From a checkpoint of a small image autoencoder: decoder norm groupnorm, soap at rate 0.0017.
Rows from block 2 of the decoder of a small image autoencoder, named by matrix and row number. Rows with one number belong to one channel. Each number is 500 + 40 x the weight over its row's rms, rounded and kept within 0 to 999. All counts start at 0. Numbers have three digits each.
After each channel's rows are labels from the 100 images, of 14976, where the channel reaches its highest value: "strongest on" is what is common among them. Only what is clearly more common there than usual is listed. The data: small charts drawn from random numbers.
# convs0: first 3x3 conv (decoder.decb.0.0.convs.0.weight, 128x128x3x3, each kernel summed), inputs 64-127
# convs1: second 3x3 conv (decoder.decb.0.0.convs.1.weight, 128x128x3x3, transposed, each kernel summed), outputs 64-127

convs0.53:583504523550510510485495510518467498457554479528520573488475453483472560473564506477470496455526521566514569471542567478445433475474476455495534529487538463401481470469463470454490491474496481
convs1.53:460534475447466508468503450547525488543433472476462460463465525513528400501518502492510491482591484486423536467511527533508476592499451483495455480489525498513482492492524474485528520525526414
strongest on: dark theme; lollipop chart

convs0.59:487523497493568482487457470465483501621474476494514482575524467520515570527545503432524455509472564460551459520490482503518468520465493535503508483484487463457551536519471462405424390548473473
convs1.59:521498510491474525508536496507517490494480518491480477481497504451416482430513502527436494477483455484599497555528469463486503498476507429444474472527541516473384475496593478489555469485469529
strongest on: one colour; radar chart; kind: line chart

convs0.10:520564555477434487562492547533519551520565459549486481562547442551450489504490548528477497524482540397504526544539541479457453524484518510492487567488485538504507440484440460537520542486444489
convs1.10:532506485489536531508472483512488473492497486512546510420459565516492479550464494436613539423482446562582477469508509408470556510494469416538512471465526487553459518529549455518507465484557478
strongest on: dark theme

convs0.99:533503541501486388506490545468553490581491473504501504509516460541489543537540508522490430568496537434522430444544475512463495466443478445521462514477452545501531527463384510464486566456445516
convs1.99:476412438489490507522526500571546475460465557505468554534527500485538447572513465544454460562493553493434452447463510501499479485526488520404566449468501516561549469564566477482538470487474497
strongest on: radar chart

convs0.110:421496524530478467482495507498479484527515493500465535518500411421536471494494600489444476510527513466491455484488492513463491370487450487588500493497479520528492498412490506461504512516550480
convs1.110:643491487459501476514473503514509502487478528517543490448508563504462522510490442495519501500492450549497399508571530509462547588523483511479565533561489480504524529539516474525468467503451489
strongest on: horizontal bar chart; items: six

convs0.78:538442503470499471464432501463476521471512465477493479457547529476483520484533442499457497487395521510471471452430500455493470438493492504454505439427452565545559517490533490425463487512518498
convs1.78:502536518580498599487502522507504507459469516524484491522557479486516553504591502511553485478611495549513537529511587534457501535464519482458426495563509478460435472500516449537493454510507496
strongest on: horizontal bar chart

convs0.117:475514512516465458496496460433515382430497497522464488533497495535480461458483508515466494471472487449470549445493518472436495543409464620479491420533482527476478495554490465475459523511477528
convs1.117:490514499519525462481474504480510529571480527462525487578519492481495561474540499474481541507480433482418445475484482441538520436570522501467488540503488471601569605510449552507536456489493495
strongest on: pie chart; ring chart

convs0.77:532476489528606519525499449479528467489465452475433479533467461458480489506475492528460456471437503479535487659512523453484447478499483591521442512483482497493448592516525465480511512496477397
convs1.77:567493496488503498489466509440495520488517489494513599466475454551443478504396476506530520535485527486572456415463425531572424491528471504521492562484501478513521421454505482463438478566477532
strongest on: dark theme

convs0.50:507519511532546423469477577483534534512465430521489456549457483506461537443526456491491464480489535547533453476494443467562540503488506550521469467443514515464537434457536516432441446519517582
convs1.50:427483502492475456583470532426528521508486521533486527470513480476509516501499485570504531519483546485512466512383465509464457493404481536462448533465481565459539503573476472612472459601523538
strongest on: pie chart; radar chart

convs0.125:512471478483495507508551451458451489518482489465500471539487501504514520477497515510510468501519424467442533507477449412529484497507447539510508514506448543496500491501568490556485453454506568
convs1.125:496573501476450517481514537540462548520484587464416439421484495487517464490525468516563517482531473545586465432420466547463533517463543475504505560500537501491578523477485536472489505556453508
strongest on: dark theme; heat grid

convs0.74:547424504506519475508475455429501434495441512512512495483580451479481594512413525476512514496495553496521518508499509485566527464521474560525511487480486466501431571509569428522488492470441552
convs1.74:437636546584475442409485549468470572551504462442493471489495520504517479527549455482540528528528442504500521523490456470533523507550558523492517509428535516503505467457479544461520500459535501
strongest on: dark theme

convs0.22:494502481529564459481439455401507495515429489448465501520496417492487485469542457482463461434417565483579475532457447504473557525528465410518507498447501481480516539579454555395485455576472521
convs1.22:568471565463473527477489513567423499438524525483503457507528520503479481453533529517428485399485423517458515493538496451565493612502548483461526430475522531506489485467601486540511532438539454
strongest on: radar chart; one colour

convs0.0:509535467490431510536492413514568504514541483529536538469465521475539459492510519531492537542550454523554507494471524442443435485548513498480499540446494401375513462450429458508412520435533513
convs1.0:502429490467497630480474520520448483475506600481492528512545525535495535549511488468450447449492468510496498434536502526481561555535539524556522481510622474526518481500549445468502528564485498
strongest on: pie chart; bar chart

convs0.105:541446554437443420488533498443422497557578506489551481445552464428487476471459507545506513516532535485529494407492503475520537470502504529506526528498452553474536564506537460552447505487503467
convs1.105:451513438609502548538477460565514519492445596485397483499510546500534416582526513474494514479468504509483501502578498538545492581579487456495527482433555498477482451549492531404519443503460480
strongest on: one colour; radar chart

convs0.46:528469512519555519555495495505504530401456563481466478516485458493485469445468508496461512478479483474493577443467471460534491471509478456501504466477474539593515530493424513485494547520548565
convs1.46:539592490444473459459558452505473506551550471494566517440507462500514479531476506481526491484544550476543517454495498538488488543492525499467475560471473391403479523528512476494458465513395450
strongest on: heat grid

convs0.80:596474626412428557518519476463501500483449484535524492511513494506477534464464533502479440488510559482408540483436485480555440493574530489554474532419533602490507519534546466452429493497506536
convs1.80:493530415537499491495487548582545463482563545472454493503468498544592493533544443475513506503527468542561492472489465544496532418502422511472515533571456458537562547464507525487556522527482531
strongest on: horizontal bar chart; items: six

convs0.56:530481441461472549465525549493536503496563511482484471492490506491536541466512563528513571483510511509408435581454574473524447486482491483498418574488538516509451553489507520478589545477511540
convs1.56:475445569477562426484453534489495520521449537567524473566520463531485507530471443448469473522515487513554554551514462563490551462491489522407592464534451452463514446586497494552441524490423449
strongest on: heat grid

convs0.11:486453481553485490483492488477473498502526443512477527443507454641495480367457519551449506485477490507466450462496488498484510538485607484475542512527495546496532479529500501517463461450470500
convs1.11:536529562474511462458470483532514511472457583463493447550541537424511485558543481444525486468499554522545545524454508508478508493484491505523468465523481454529495477479497479452566528509569504
strongest on: dark theme; items: seven; stacked bars

convs0.45:477544475494430555519416509531433456504481485510535512505514514545436530510544533496473557465553449541564531454461560415506499490482532445433522488477466557458465457544497528488499511546485497
convs1.45:497431469451508441486524425517479474531480525480483447510488596469541491540425534444524499493472507536517552536536608545491510483483493509549467417502494520566527428459507512521550435463515489
strongest on: pie chart; ring chart

convs0.107:516535530505478540463541506467524547511541517508467517503497513485497437494458558555509536510445520460501521501514457522432524535428509482483457449514434516472455539451549450466453479488475553
convs1.107:501403512537485553514493491537539431486495521512558471476495481543464500490532489414453519484528445522517442489549453484514453435526499496557551490454602482483557480494444523479524494476498415
strongest on: items: seven; heat grid; kind: bar chart

convs0.37:582472426535555499499528471509414512547561569515480451520493536496501557491519441456514489445434547530522523529510581460567514466427516530579528553591491458554518498478528512499563506480447499
convs1.37:505584533434465500507543501458511479518519501527493488444489426444473440457467604483442444544555412484531491473467532479480459526566509512443491457541518458457474496510492529577431551543551547
strongest on: dark theme; heat grid; kind: ring chart

convs0.7:469520497500467688470417507481448491522495480551506463504511449483477489470569486512478473434471470544470657605459474547460462529530486506458492524536464509448490460573480504450464517462498487
convs1.7:473527541511498508540542495481518513497501484511473521522438533539420460496411505558428618522471491525573388543507513537501558503465545482463538459474580484490500521443597543527544575526470488
strongest on: heat grid

convs0.75:498559495504521482513451518532510463527452507528486522523515519546475547418507471554552390476517515478450487511480524511513441501412436533484505465489488563423477449497466491525467465466444453
convs1.75:537408497555463522443528456444449472443504525442526467472502502460497472582506549480401554528463488566515512587457504487498506554598578541522531463497527470513486508451495551509504490460494537
strongest on: pie chart; heat grid

convs0.43:508457512525528499513471549561529498589532476498569530510563481511476522576494519477550518466478439503506459455477455410458491460472462569471450441514443455509540476503516473436445454476493537
convs1.43:482600551495523440502520469426467557400468476511460459457435520545516500461490519481511546516557436541487519445441518512509539528456504523510514445474519375509527439542454507504518535476453516
strongest on: dark theme; heat grid

convs0.90:484537532514449501485453527482489451505479463549484462547524475490507479447548486499460489444505430481474501479499539520538424527469489711477519479571461476494478449518486481454519548501516462
convs1.90:485476457519522477467500515513472487563545503552519521577473485472411482462483477489505558492403492433562494508526483498519561433555527583494502503434523440492448613522556477510458565519491518
strongest on: pie chart; ring chart

convs0.106:490518504486550439457450498469570543530467513472498531550556512489521605583497536539556520490564506478470446499480535463526520514477542572507516589536521498365476514527519511472501482517411498
convs1.106:563468478435435547551571523540446485498550450515472496469498469510505439404526440437432510500447526504566453460537507567523509504518471491458546438457523486643550439450505531518484490464544486
strongest on: dark theme; ring chart; kind: pie chart

convs0.6:420481506491505548455430502445458516577509498479400577486590514506518468585547468543547487508512476476527476487485494575506518544446477480470488468516513488489472530462440469479465478444491507
convs1.6:520522478537451520474521470555519451465479476518624501508456527437493511436509535423450521468483531546472494432502545456466483401542521504527586478504511462500475444496535512513578508544498537
strongest on: dark theme

convs0.48:509519397472444469449429539425405427552514463396496489500481520508514497593540526493489508446487442502512446488518496517505527516473464509485444462502400437503520453497530528526557441485535525
convs1.48:509483524460543527532587463516503472492432483530562506472492475510486501441452445478478495531546486466481495521510468470437452511568577472498522557527582499477437517545475463487513496479484470
strongest on: heat grid

convs0.82:483481465534486454453527454388487466484479441526468543523503494517538501488539553429467495461478510497542614521464530516465455565485501556566549466507530472483479483522512419389435535496489515
convs1.82:475525531482463481531485542570514457509464539506520454463479513501511441499492434553480535538534473513516455508505422564566494396584493473467392496501474530454540448482484586531549470535502510
strongest on: one colour; flat

convs0.36:492550530612519496528536506474503492502557494521531463464497489478471654470534506525443521520469486569448475456476485569542472495589528507534476471506505536482546486444509574562502483619499526
convs1.36:546438456432477494467451524473530529501447503548447545526524537473517465465487431480525503520466559469584500546522568454489498480413424513442490539476522488502453479590508513471488542450506512
strongest on: horizontal bar chart